{
  "output_stride": 2,
  "mlp_ratio": 2.67,
  "fused_qkv": false,
  "bias": "all",
  "num_experts": 32,
  "epochs": 9.6,
  "warmup_steps": 260,
  "weight_decay": 0.2
}
Rows from expert 16 of block 7, named by matrix and row number. Rows with one number belong to one neuron. Each number is 500 + 25 x the weight over its row's rms, rounded and kept within 0 to 999. All counts start at 0. Numbers have three digits each.
# gate: expert gate (model.blocks.7.mlp.gate, 32x64x128), inputs 0-127
# up: expert up (model.blocks.7.mlp.up, 32x64x128), inputs 0-127
# down: expert down (model.blocks.7.mlp.down, 32x128x64, transposed), outputs 0-127
gate.7:536482527492499562487497473501535500504486556470537504482486481527484495514550518537502549521506499526461520508510486507509527516474523504464534526513460496523513514570480526503528548522437518469484483519493497527520540505491523481483525498521494484498459489511481523538544514530489540489495500464508519492540530522486494493494473487518506514533541519546494502508513528528476515515473
up.7:446501447523516464525544529522497516518473460498443501510503490500464475480496485480529443460485532515507494502495494486498453505506488521528465493505509493519452502449483486474508485479550465520509515458500510471496516518482453499486456513501542570517509519489525472458484494502498458482503466505476454494476486483508503469512501490503476485511480442479512498504478467488504511498486
down.7:545544506511489491536546496512496497491484495504462496500480499515476496552492506506502467479503496503518497477486509547474494519544495486492535489501489504528541512493497524459542487507502545487517491442521519479500482467456487521519485478504523469492480478505567508500541482522499528523477537512559466515516538520474491495489522508510470547508547510500491456478468506507440465489544
gate.8:497486538533494492514511463549469520472467502486454508564516503503512534514522504509481505473518498505550511482478503524508510505537476509517490479503497503463500513475518488517508505522489475471513482495503521534536529456549488500487515503436471464526499493473521532513507491514520507486494515530518503497489455484555542479531499452489491542528492559524489504470492547492492491563533
up.8:502526484477529493482490545484538483503514518540533523450482498538500455493467500499507513503521482528521494512512555475455481473449531481505517512456488535476505543531487529511461543496548475516486543517511468467483497459442477497526475474535504496513501512475507526509485474500526503499507496483511443491496523478490488485477460512490521449478464497470500491546494488518498500472492
down.8:505548501506518498507500474476528523520457502511434522518516502531530465443523494493488475471531515530496485517495482482534510521489513468529589512492484485505511481467542561486521487519529499493535546504479519510486458490489517483508482518505497462518539446491506492479495455512504522486531500475524531520534520478491509467496523499520491511478507454457466471518495489526514502510512
gate.9:544491523463480514468475477484564476512510485495472496496513477513474492491461494526514521487510458493489514491493522548461494498504506487464520555472502490527543488503477513525535454513509545439477480478492518525518500466497482540522481461491510500515461485504511493464512490489477481519521486523517471499498503508491452484483498549513462536528546457488484511469548499470449517502508
up.9:489490494511574470497526514492481530516480509477543491520472531497511508509544481496505509496523504471535532494538497489490464497488484535526510449504507517510496512488536499490456534468451486503502548558462504491480515543472538504496512547517465495507502507529507526521494498510500494537501534478467498528467491513493535522523499474485539485456469545481528531501457512485540482457483
down.9:453545505537501479523462513524498502505517530490494546471522513513494514485517508507506483479454475494509463548520501518501493541487442485504509432493490500481505534497432486482472462543515501469491512479472467534513499504513521516472474509514540504496491459502490468531541465533523505519523541501516467508511510534493473515505520529492477510475525520486480467446552482497478502496507
gate.10:506477499473528503472487493494489474467469463552543500476541474520501530486504509467455484539481501504486555529492507544527512532501501478515509519488534472438521445483531510491511490497514507496470483470507515517505435488523522493489510473521506537540490484508511483514544478508520496480533489515543529531534519520531528507499477537500493488498536504526451482536468477524508526532493
up.10:506485518504464494478488500497480524474489485516494529551506507467506517495524516528541468486487515447518474495472536458505499462510496532529529466511463530509477504475493465522523475480507508536543491534525513508470505525487535538455437530464483531494511517449505490511492520521533466538499512510478509492520486504504494474530538489510477522500549478487547525490476516429491504476496
down.10:514552473516498478509454515473481511484509506493457550501505531519509530463499467473490504497474439521460530501512503505482531509492485517470499526460479462527490496529483478483529528508502480528506514495520498459473501489490485497485517492534504480500506474483496517454486490458496522454483486487487526487503517490470497499489481486517512562535491464426519481541567461540516474500527
gate.11:495504522485462479487507464503449510497493462506471495547507527485499482482526536516500520482537503437478498532523508457488499508495508485499520466489486507485492500541468488520479420466512491482512534458446494480521456519498511489491463480524483512509482495535518561472531502498531504504513459498489499517449467495519505469528540539497461514515533520533530496506528517518491494504467
up.11:455473499469512463508530512535551540509521454474487503447490466515506550516512528504517464528538497556483474513480514530518520498470460497490522522517549494512478502521545511448524528510492497523536507505507490492477523466444472482500559520463504499475477492494511507513483515504494512473497541530503517531508471505507494484494508436519494468477502525512466508508472492519497481488524
down.11:494499496459519509480474503537539572505472520491463512511519534485509490506471451529477498516520520499515559466491531466485482507507540496518442518527489509471464518527499515518439495484478490496483516460479521492503522487501546488504490468503512486498472436480525541475550499487493561472477522501502514512483550484513485491463482505474487490531485516455503511510481504498523520488503
gate.12:508448509463529445472523509501518449502443482522502494539496503498491497504475490483507496487510467517506473520536498513485487496556478494557450509522524500523487481515495543476475459450494514516502501557498474499476481517494494447473488501478462492517501496524527502519479510503509489521481503446501531490498468483454513504470520449515464515488522505499533532474481488468460474489466
up.12:509478461483517491518527570522488488529499488500499485476454485484457474503526457492522511497511505498493485500529573501520511487492528520546517481463522477521498482494552488511524529528473474503538510490491456499524480498502485501556472505526479493534494472466517461457464486520494498543498493456452518476477496473522536485485555483495486471508518488477551504504485504501500483518467
down.12:493460501511468522487518476482507526500436512542530478460505461464494482489456486486512485528522481473472483506473479450487523487504520487547536486514475529465487489526470508482527463495468523501466489512523500485486461524475524480431474490519508490496539521482523476535504478510504464486487483542521462517485491513475485536521514507528480471496537464515503519495493514474510471467561
gate.13:485479479501497528483472496533494478474525477505522519498463488501544489483488540524536499490504525514537525507506515508527502536511544529503513496447569460491504521545514488511499496519538454503483482491524459497511520509529525488497519485500555486529487501465466514456483511492508477468582511489498520493457542457521502504504472535525500512548515502489485476544521507523501498538506
up.13:481516512497471526465504497495488515458520521475473528521478515464498517511506532519550508472533513506525534560501518487528500553522539511498512481489540519529530523530476527483463493531526483501509471509520513486491508513535523512500541534497552488508500481435491505498470535486493469498571522485519534491442522492503534520490494538494514520531514508486490444495501484489501485543501
down.13:478514535523542470493469484559522524466541463460461490510479495457510484503504485489437506527507461487477527464463465529518483526507528503538488476466534477531494481576487530502510456467502496535511506502504456483464500490530467503513493527466514469535502488520506504515474513487501463473503494477473488493516487494481496521492522512504516511524447472533535529519502513505505492507490
gate.14:508491494511495473544528520506482543535474534504521513523504536495497487488485484485480515501493494517547525514504513468536520506449514527513501488483456495547499509462508530477527506507525470520520503521432434489491485511468460463517540518512525499483507474534512536515502495511477510554483518449525514500494520509493482529504562468484544478502513558491509522518548487505504520525507
up.14:471520483476507498453503512557505481482483509453530518493492496548481508477534465472492491483498496497504519482525470531541496523512529488494495500517523491495452471525522518494470516481455466501504524526514509531529482496517517455496497510484507487525505555479508508540525514503485524519505481465447547525453503493475514491494449465518492466454473495516506467520458483538540494515443
down.14:537482530514529501491496502509487512495456512459523480550462472537504470541519487516508491456506471481534536489472522508480447512494508476461498517486513515510515503461545484511508483457452532519464458549513537506524472497488501505482522484469517519484484513495458538540503500478522535497453478512564485485497471483480498509531492486507461539518474542479507498472502490493495520467498
gate.15:511522505482466532459476477514518477500466518509518475504486500466491520554524547502504515541530450515506478508490503495507516467514491494497503503473434519538488503521522538500483480507448524484505515515518513528454506492527499493497500463476500511473470482442482489531532514543516442509496513531549498484529498516551513499460469490504495513501535502516543481504475512477487443517460
up.15:531503496521525488507500474477521523492483520518495522463487518531505487530513522501471505545514465533516542500452494508496531484460548431496563520444491511524525463513499550507482522525472495488491496491491514497520492514501499499458539488482521510515498483504514527518558532543482524463520521527552546496529529526499490537457491520476460521533510489505504510487518483527491518498498
down.15:470506480508518516428514516528469471490534518454494521509513477444523513456479514467483503534543487531499482500513488558501497526467458505528497514511494464483470488521522539511506544478473518509490483544504489473467496431483494464538521499505479486484520500488455477450470511535519494516469481499456496494500513464483517495488491482478514466473483516516520474500501484519514486531533
gate.16:499497500497500453501491490524478532500488522525561508528491499486513535465506474485485500513508504499519490507520499505523488485484472558520464487519501517520514516491472474511488475466501519498483529487452474484467520542482491461509513486489470511484516525499535495523465531508505460511492523458472469475496422462529502474507507481490558513429509517473527545481485533441489468485483
up.16:522485509487499510467468491540532474492488548492526485517488524557445454493504486461467506532503475542464564465489470531499518496509498443518473560495472470506513488500540522518501492504480475475472485531490501520549494472523476481511544457502478508521491507482468515538520521497517527503503494498497501485496489476500495535474478522535519527491523465506454503520507466501486498533470
down.16:456531527530458479557496457491469539516495496471485498433528460522501528525480492473493457531497511498467505480508495525519514540539461483495485488487522516501469531516496513505523450527497471492511503489523501515539504531489489483519515551535498487512503524503519477529521489471488535510516497522526515524500484518480449456516497513476474529505512498487478528567512558523510488518491
gate.17:464506456506510524531509512522496532497526503505463484473528483502504467469461488502510496507489562478521487505476470508510507521492516546521470470441588478469507501534498538495495548509547474492538492448526489489503495486533531492502455477479540501504522518509493512491488483485537472456498492495474495488498556497498512478525477524495486461499500499520478483495531475520519544527505
up.17:507481485532449491509497462476496469540454509505533503473484505507493491518483498474453480521488482513457516516487477517498523528467511430481525521486481471526509486519525518467486486498522493497478482492510499543528454513484498487556534462492542531517474453482509506548538516477484547495512518532527475473545502537503478515466498506500506506524504495529437510529544480514479501502511
down.17:493439499475500486547515455464485472485495471525505469508458488493530519533520530511539467503524482464523474523478496479455518561551471519475477459522480528488513498494490497499503487499471516453489486488495512502531503534523515496508428490485505497477467486525524496544502522492487492500474519520506501491487510541519500554509490561500481499486509505513511524448469510476508526482539
gate.18:539505517471500519490497538503517495472460580498569523503489544513493514500571494495490531549516498551466566532497471494525517515479510472509494551501484507534511510543556496500491498493459490484481499545525531506533484516486490478507533478497481495498490493487492489510507479516481530533496494465505531523491530502501506529495497456519494517491529497508524495510474478514492484532457
up.18:482502486521554467511498501526509462498539457504510519493496487496473516486517503484514461486479495511524470525530480487486470498557433537516450488531542507496482525459488465476516481480519472519485493518469475520486528522490458486492487508519529535487516535491560506526464519500513509509476502508450465500482439465509533487521478491460531500470487496472505541498505518474489482467483
down.18:477495525532486533555496459450479540477489532487524481495518463497481510536497509517473492523473510509500497505507501501502472470524502505436509505524481549510495492530450495483540473503537481489469514502546524492531512525487490512498487540549507490518490520512554496509483483468489509465526519528526478525533517549464482442468525480489504553537521522501493529502502495529466522502501
gate.19:513491490500517512503484523479497544465526498478491533529495479459509489476493479532514513488515536473532484507507477475540486482495468574489514474516491521480508532445472452495493463489474525518489512536475519456440531527507498467497490519462480485499547476478498484524478501532549489513482483441448478497485462500499525509542499490481511479470498504490543474470471504487514515474503
up.19:501540490511533447529522517482492559511526524525565488513464502495500527515531522538538556479522528519557503518481532458553500498534514518503514528507502539499489505463488505485486537528477485499485522507501522487510529515452544487507537522519528492475512490492508496520461536513491552530473517445504485508492495518507530533492546488510504471507492519509520517518516525514493519492491
down.19:507414516486506530478510547481517475541482462494467471498447520541515495504502515506479490507494512461472534511493515467457472481469516499487513487495459524518507488497497519519479502473516508524428458500506535508481504514500505480474477455532489523511556504476473505503487491498512474480491468522477490487484488482449477478491485462491524534539488483531495475481452480553506491510501
gate.20:533499478483480505495505506504444426542493495471524486476508469529477502520485491475492517474524494510478508496552464499494470474486464525560508487515492457500510461493517526490490541472531484533546541508496473528463461472468502482518473521532490538497522453519482497498486463503461491516498482504475514492475456450466472472493518535521502498482482508505477525493502475521489496547489
up.20:450451499504522495521519484512520481504497494493523545483492501496503479451448461512521472506474539511495503468512522512536458534497473487502472503520521474498466537485489497481522494483532477482435507504502484501508473512525486521551520556528539523550495518511534451478471526475493462463516511527458497518464490480466477480497467477507508504462491456517496490496487480514506498488544
down.20:468446480467535497507503503493510510517509465510491492519459482553517504511526520484554511516537539526512475479511501523475516517469462466466486527489495473489511484464472463492492525462487516490490489502500515483455522502533528440510506485474464527499508513531477470431484552546490445530512490507511496500491481494499508520530482498498539475515523511553511492464530497518497489538515
gate.21:496525504502481514468487517538486475481532513505483522512482525474544532517461494477466505537525479467487524481489504510501537525493530496488498487484505504488512470530505445500474489476518520548488498467486481461489527496502530502514520509492488514486546468539457528452522529543514461489514473514480463524493520452496494472533519526468520499463464510500495484508574479482464484530446
up.21:492458481497536520518519495445507564530463540516544478478567504521471487512511456509477481497491542540510463519531479504521508498500479509510540493527508543487480513514530502524490549497493496517501489516545529505520516514458481498510498471509497515515507546502560513536500463485497539488450549490529483484479485528497528504496513493540482502514491507486481485532488525509478480459501
down.21:484521531511506494504527545498518510513459529518521507503485484516486467463488524501479540512509503532508500506501497534508484512477533474503481503527478523545493448423501511518468505520476510498489503515433478469533470482513531520505512443468523481501475490492511498487550472483498499490542472501522553515480564520509489473522530500506488487471499524489480475519549486449497510506449
gate.22:513487504499489491534484475501520502492482554531494509488510483544524456449439510484465476530473459496497537472487500473490480512503519473473491520514508511482502484520492551456529489466486509518474490492504524510531505466484517503460520451487506528504517520506524544521523510451493500432520472483523525495512502509465498496436514544495448498522495450515505473524473499519506478471508
up.22:512469480465496500526506457488507522549447537497510545508519486485479452467509534490465516515477477537497528469525488499523465477468470505494548521489463517512498511469524556524493533476471482473519508489456480514563461476491462456497479501491495470504517505529508480540484474477514547530519505467509534516537485494501481505501502505522509484518497517567492479497520514504488512510512
down.22:500491492502529517528556488504505478515509491450476469562489454542491466513542550541490501506524493503520500502449512520487502476550492463511526498517475532478476467527468493482538492505495498483537497491466471498470494487496470473507497501518457494476512516524495496524485558535541483520497506465485477504480511526492515501516517470519494496544529533519496494473445551519454510481492